Weights of a small audio captioner.
Model: encoder patch size [4, 4], decoder width 384, decoder norm rmsnorm.
Rows from expert 25 of block 3 of the audio encoder, named by matrix and row number. Rows with one number belong to one neuron. Each number is 128 + 32 x the weight over its row's rms, rounded and kept within 0 to 255. All counts start at 0. After the name is the row's rms in percent of the matrix's.
# up: expert up (encoder.blocks.3.mlp.up, 32x16x96), inputs 0-95
# down: expert down (encoder.blocks.3.mlp.down, 32x96x16, transposed), outputs 0-95
up.0 105 [123 163 128 132 128 123 126 108 171 106 109 179 122  78  79 139 158  62 105 139 106 128 139 134  75 136 196 102  69 121 158 151 134 107 157 175 118 132 128 188 169 106  70  93  86 166 195 128 120  88 165 125 164 102 191 183  97 144 144 145 182 133 104 119 137 119 150 136 140 153 149 170 156 143 113 113 133 168 105 143 115 137 138 123 143  84 237 123 159 114 167 112  81 131 140 113]
down.0 106 [ 77 104 160 107 123 206 168 137 130 158 115 135 128  74 129 137 122 144 104  71  61 118 118 116 189 155 139 137 117 141 170 130 214 176 188 144  53 124 132 136 121  98 176 135 132  68 138 108 152 144 116 122 110 134 104  76 175 116 107 148 155 149 145 105 156 167 129 139 144 116 155 146  82 127 117  77  95  63 170 185 132 142 122 145 136 116 128  91 192 104  93 116 147 158  96 133]
up.1 101 [137 183  69 158 116 127  80 155 100  94 166 130  96 176 122  95 117 200 207 113 113  99 122  65 153 115 132 160 126 154  96 142 142 138 118 118 135 141 189 167 112 100 163 165 195  96 139 153 140  82 114 167 133 178 102  95 140  94 108 122 191 136 109 108 185 123 168 154 130 101 127 119 116 155 184 156  96 158 135 138 155 132 101 114 148  56  79 118  95  79 157 121 121 113 116  98]
down.1 099 [171 156 152  85 116  84 120 126 146  84 171 177 115 149 150 117  73  98 158  79  90 111 184 159  93 139 103 106 106 139 144 120 118 177 113  74 142 100 155 115 103 115 126  80 133  93  98 118 116 181 195 160  93 144 126 134  89 135 126 144 110  77 105 165 147 134 164 189 120 150 190 114 161  95  86 114 185 140  88 147 170 123 208 126  87 103 105 123 122 143 120 135  84 107  75 163]
up.2 101 [106  86 112 108 156 146 136 139 103  93 168  77 135 132 119 149 134 194 110 138 139 113 158 154  95 120  61 152  42 134  88  90 149 138 147 194 117 107 162 111 111 127 123  99 178 123 210  88 124 132 120 123 139 119 166 130 130 159 144 123 146 101 128 177 118 154 143 123 127 162 142 223 104 150  67 118 102 130  83 103 111 171 113 149 125  64 183  93 160 142 141 151  84 105 138  74]
down.2 100 [150 109 154 149 105 160 125 124 147  93 163 127 103 144 112 165  72 164  99 179 136 156 130 119 129 127 109  83 193 135 151 120 144 190 128  85 134  77 123 146 105 150 129  82 126  91 147 182  71 193  67 123 120 179 158 106 107 143 139  98 100 129 102 172  93 133  71 167 143 129 162  85 117 142 101  78 187  74 160 146 127 151 102  82  73 109 105 162 124 138 132 183  99  86 156 103]
up.3 082 [101 174 128  79 156 147 175  92 135 108 126 169  45 112 156 122 132  73 108 119 141 132 117 168 132 178 125  81  44 139  99 150 160  75 154 154 109 161 135 155 170 146 158 111 122 143 153  75 161  80 149 208 162  90 180 111  87 112 131 153 180 113 107 107  63 129 128 102 133 116 137 120 119  94 136 140 169 182 165 190 119 156 104 139 116 138 166 124 140 129 167 128 123 115 107  97]
down.3 082 [147 128 132 199 103 116 125 138  90 192 170 146 156 115 195 113 105 123 157  97 133 149  96 118 140 140 122 122 166 105 194 107 136  69 147 137 121  81 100 202 133 124 132 145 110 156  65 158 112  85 154 136  63 173 100 100  60 148  89 142  99 162 127 108  95  67 153 100 111  79 110 138 116 100 113 145 121 122 156 141 108 123 154 164 188  57 126 104 134 115  99 192 126 143 108 130]
up.4 102 [111 137  90 173 150 160 175 144 142 101  99 119 140 136 137 158 107 120 131  75 138 113 171 149 123 157 164 183  94 146  96 159  89 154  75 147 125 106 101 144 126 107 136 165 127 106  95 129 147  79  77 111 143  95 108 110 174 132 107 165 111 111 137 137  62 175 140 154 172 158  91  65 202  96 121 218  84 151 129 110  85 127 104 106  58  88 183 142  95 175 147 120 147 134 143 112]
down.4 098 [ 93 149 183  87 127 127 210  98 167 111 123 129 157 134 108 195 122  95  95 115 148 152 146 131 104  87 123 195 129 128 109 153  90 126 196  76 138 126 113 107 126 161  85 129 135 129 106 140  74  90 151 180  79 124 115  83 141 171  95  99  97 124  81  94 122  95 146 168 194 111 175 120  87 127 132 117  97  79  75 139 108  90 131 131 116 150  48 154 111 156 125 101 159 102 151 143]
up.5 100 [119 101 119  57 148 124 152 108 148 111  80 124  86 160  96  58 130 170  87  95 125 118 142 186 127 114 153 148  82 124 106 171  66 173 104 149 135  81 192 115 142 100  94  86 154 152 174 101 119 103 134 118 152  71 132 130 103 116 115 147 100 161 112 155 159 103 161  92 100 128 137 167 160 163  83 110  72 117 171  84 154 160 116 155 167  85 145 111 123 153  86  77 105  90 117 185]
down.5 098 [ 94 197 157 101 117 113 130  92  94 121 112  96 180 127  77  99  94 139 121 156 148 160 149 149 173 123 155  86 140 139 157  59 231 146 111 152 147 163 148 145 131 130 160 145 160 184 151  99 177 175  90 184 104 204  85 101 106 150 159 146 139 133 175 121 145  82 159 102 173 124 143 111  86 121 110 175 167 103 106 168 140 124 128 101 120 115 110 106 113 143 110 106 148  80 157 120]
up.6 104 [144 123 169  76 142 154 144 163 110 131 149 118 169  94 163 195 126 124 150 146 135  88 100  69 142 136  87 154 106 147 138  92  89 175 126  92 128 124 153 109 162 134 131  73 113 232  88 135 103 137 132 130 116 156  73  90 132  64 147  89 109 175 135  96 176 134 122 126 129 157 165 130 144 131 128  76 155 109 101 134 121 137 156  86 125  35  61 107  97  98 127 151  80 148 104 150]
down.6 101 [172 112  96 126 107  82  99 134 142 139 120 144 107 125 144 153 136 165 136 212 154 116 132  90 144 155  80  59 133 146 121 132  90  69  80 128 170 120 198 195 117 122 133 114 117 132 156 145 112 150 162 135 178 118 141  77 119  98 109 121 106  64 116  92 100  55 168 123 126 149 178 128 159 134  84  96  69 110 124 152 156  80 150 141 174 163 143 124 169 152 155 156 131  63 151 101]
up.7 090 [ 92 138 134  89 216 102 155  89 175  63  96 121  85 155 146  96 142 129 136 163 154 130  96 172 149 151 150 135  83 112 104  97 124 118 109 109 164 119 134 216 172 166 141  54 156 146 122  65 137 122 156 152 116 155 189 105 149 114  95 100 100 152 110 126 105 137 138 175 192 125 153 139 116 102 129  75 165  99 163 133 146 171 184 143 143 162 151 141 137 161  99 109  83 107 105 126]
down.7 088 [153 113 165 128 111 108 106 161 128  94 113 114 124 163 101 112  98 138 141 217 169 193 173  81 106 138 132 115 108 113 151 141 181  91 127 119  96 132 114 158 126  89 164 121 118 164 152 194 187 135 130  39 121 100 106 149 115  76 148 134 122 171 149 134 114 125 114  70 189 121 147 139 126  56  95 161 143 127  91 156  98 103 115 109 115 124  74 164 136  53 115 182 103 129 148 114]
up.8 119 [ 88 106 171 138 155 164 129 116  95 137 159 134 157 102 161 138 131  21 107 145 136 121 124 114 128  80 135 106 118 169 157 105  89 160 139 105 103 135 153 195 119 126 139 151 133  88  65 130 114 137 175 118 111 123 110 134 151 120 158 143 200 109 114 121 172 153 131 196 145 120 159  53  45  98 118 155 155  23 138 145  98 114 107 124 118 113 131 128 119 131 130  87 153 150 173  97]
down.8 122 [108 114 178 136 155 145 164 123 160 144 106 131 110 107 129  85  89 145 143 154  84 138 126 187  50 155 190 104 111 128 107  95 112 140 145 199 194 174 147 145 136 122 135 143 177 172 119 129 138 109 142  81 117 109 127 143 173 108 115 143 170  71  76 116 193 145 140 133 102 147 134 123 147 135 103 122  72 121 148 140 156 127 173 169 130 106  88 181 179 117  58 199 105 162 162 125]
up.9 095 [ 85 155 174 136 181 165 129 135 145 145 183  95 172 129 138 186 148 126 131 129  69  99 177  82 105 114 180 121 155 140  95 134 152 141 178 133 149  93 102 146 170  78 124 112 118  77  89 123 124 109 173 109 129 111 190 172  81 113 183 158 129 135 105 140 115 117 127 101 139 157 200 109 121  83 153 139 100  86  86 148 152 121 112  89 142 100 156  66 121 159 132 163 174  75  86 168]
down.9 098 [118 102 110  75  85 160 139 128 117 123 134 106  74 156 127 146 137 102 123 159 126 116 124 119 158 150 141 126 147 139 107 131  98 148 146  96 129 127 193 152  93 104 110 121 143  67  55  77 159 134  90 121 116 150 253 123 106 159 161 104 161 156  76 131 145  90 187 144 144 136 128 137  82  61 147 171 128  68 131  71  88 106  63 141 128 168 124 117 167 141 113 117 117 147 144 169]
up.10 116 [144 207 139 146  85 116 111 149  90 139  91 126 121 112 114 150 126 169 126 113 141  79  98 130 110 146 131 133  70  85  82 178 138 122 139 176 184 101  57 152 119 165 133 110  69  96 181  93 133 163 145 144  83 109 137 139  52 121 146  79 168 132 149  85 137 103 137 174 187  97 175 127 159 109 152  89 139 126 182 135  81 177 149 140 136 111 181 152 134  90 118 124 130 163 170 143]
down.10 119 [137  94 179  83 100  92 184 136 137 111 108 114 161  90 176 183  96 122 125  66 150 180 156  91 166 135 156 109 146 139 128 151 136  84 140 121  61 134 110 175 150 156 135 147 124 127 103 119 174 156 119 134 117 102 133  75 154 149 101 178 108 111 127 108  46 148 187 102 126 155 155 105  88 113 145  56 139 100 110  96 135  94  97 169 126 151  56  69 131 108  94  92 109  98 117 151]
up.11 090 [162 124 116 127 113 174 132 141 197  86 203 149 109 157  73 135 118 152 112 101 156 122 159 137 123 193  75  91 112 133 166 116 111 119 135  80 131 127 151 162 142 118  90 129 124 150  96 120 131 175 115 135  79 142 116 130 115 167 132  89 125  95 107 117 107 133 155 101  88 182 146 150  90 160 101 118 126 165 115 163 143  88  82 150  37 167  24 134 131 129 140 166 152  93  67 109]
down.11 096 [165 159  51 166 169 160 147 148  99 141 185 168 136 118 110 166 197  59  94  87 135 117 135 130 124 154 134 149 150 131 121 109  57 174  90 115  92 112  80  87 110 168 134 102 174 158 133 126 100 145 132 214 146 144 108 157  78 135  89 170 119 184 113 143 160 110 163 138 155 139 125 126 111 153 112 134 160 116 105 133  96 100 135 120 120  79 124  91 191 145 158 103 139  88 176 154]
up.12 100 [103 186 110 164 153 191 148 203 167 179 186 150 109 112  84  84 124 133 146 137 138 142  60 132 144 165  88 187  78 103  94 157 108 167 140 107 139 185  93  77 125 127 116 112 122  85 102  85 162  86 104 135 135 178 119 144  91  99 132 158 145 120 118 107  84  49  87 131 160 114 116 113 143 164 151 121 109 126 127 139 127 148 133  68 108  80 108 146 139 125  85  98  90 122 106  94]
down.12 106 [131 133 140  74 102 129 102 104  92  47 190 190 114 131 132 141 126 145 151 123 135 133 151 113 184  95 138 127 119 131 179 113  75 182 124 107 106 128 142 144 129 106 108 172  53 193 149 117 150 124 124  89 124 152 139  97 127 114 111 135  56 166  94 138 185 146  87 105  88 147  99 178 146 121 110  76 117  67 157 148 128  89 107 154 117 156 129 161 156 135  80 188  82 136  99 174]
up.13 100 [130 149 114 127  95  88 133 121  90 156 188 109 171 124 184 138 130 131 106 126 106 159 175 151 149 110  88 151 169 126 164 113  50 164 128 166  93 105 156  70 102  98 103 122  88 116 214 106  82 119 119 103  94  91  67  92  86 111 114 131 101 133 122 105 129  79 146 121 124 155 153 215 173 110 152 149 115  76 152 115 147 155  57 117 172  91 140 165 154 121 130 132 126 131  91 106]
down.13 096 [152 119 138 165  93 147  93 153 110 116  88  58 138 104 112 104 160  91 114 152  78 152 105 107 133 148 111  85 174 139  93 122  79 146  80 100 124 144 121 213 152 129 123 154  86 101 204 133 122 122 122 127 132 186 162 133 139 147  98 128 132 101  81 114 189 137 138 113 127 104 170  94 131 115 136  54 133 184  60 182 134 135 133 135 126  97 130  84 184 182 190 119 156 143 125 160]
up.14 092 [ 63 156 146 118 207 122  97 164  86 137 145 126 106 105 118  95 160 101 123 130  80 185  49 160 128 143 163 185 163 149  91  90 144 202 115 105 117 126 112 136  89 175 125 116 109 167 169 112 113 134 131 127 152 116  98 120  99  85  90  78 113 124 155  97 137 100 101 141  84 120 160  91  68  95 112 137 103 155 113 123 158 153 164 152 157 140 174 150 103 108 127 133 154  89 125 218]
down.14 088 [156  89 104 139 101 113 172  88 161 123  90 151 104 139 139 153 156 131 147 133 179 164 115  92 148 192 131  87 121  81 100 111 158 107 145 168 163 155 150 141 104 104 107 132 179 165  95 178 102 105  90 123  84 128 191 133 140 141  88 169  80 101 151 103  77 130  87 131  99 128 126 145 114 120  85 210  78 152 106  98 110  80 115 108  72 151 151 122 131  61 123 163 188 115  83  99]
up.15 097 [ 98 132 104 130 134 170 140 154 112 115 121 112 101  84 152 150 113 135 137 142 134 170 193 117 118  89  23  88 116 108 118 136 135 131 119 108 130 127  97 147  78 112 125 165  92 175 107 136  61 139 169 125 135 140 183 124  86 103 116 155 126 113 129 168 102 127  77 146  93  86  84 255 161 121 156  86  97 141 126 142 130 151 138 129 173 119 128 102 190 119 123 152 123  56 120 134]
down.15 095 [135 133 117 136 156 198  86  97 168 188 134 117 110 155 128 100 178  99 124  75 132 116 149  93  68 130 115 169 133  86 152 146  86 128 144 109 134 121 144 216 169  91  98 172 121 115 168 107 115 130 169 182 110 194 186 167 127  89 118 191 164 140 143 138  59 139 117 118 163 168 165 161 134 129 112 112 139 130 115 124  99 142 168 124 128 148 143 150 185  81 144  76 166  93 116 122]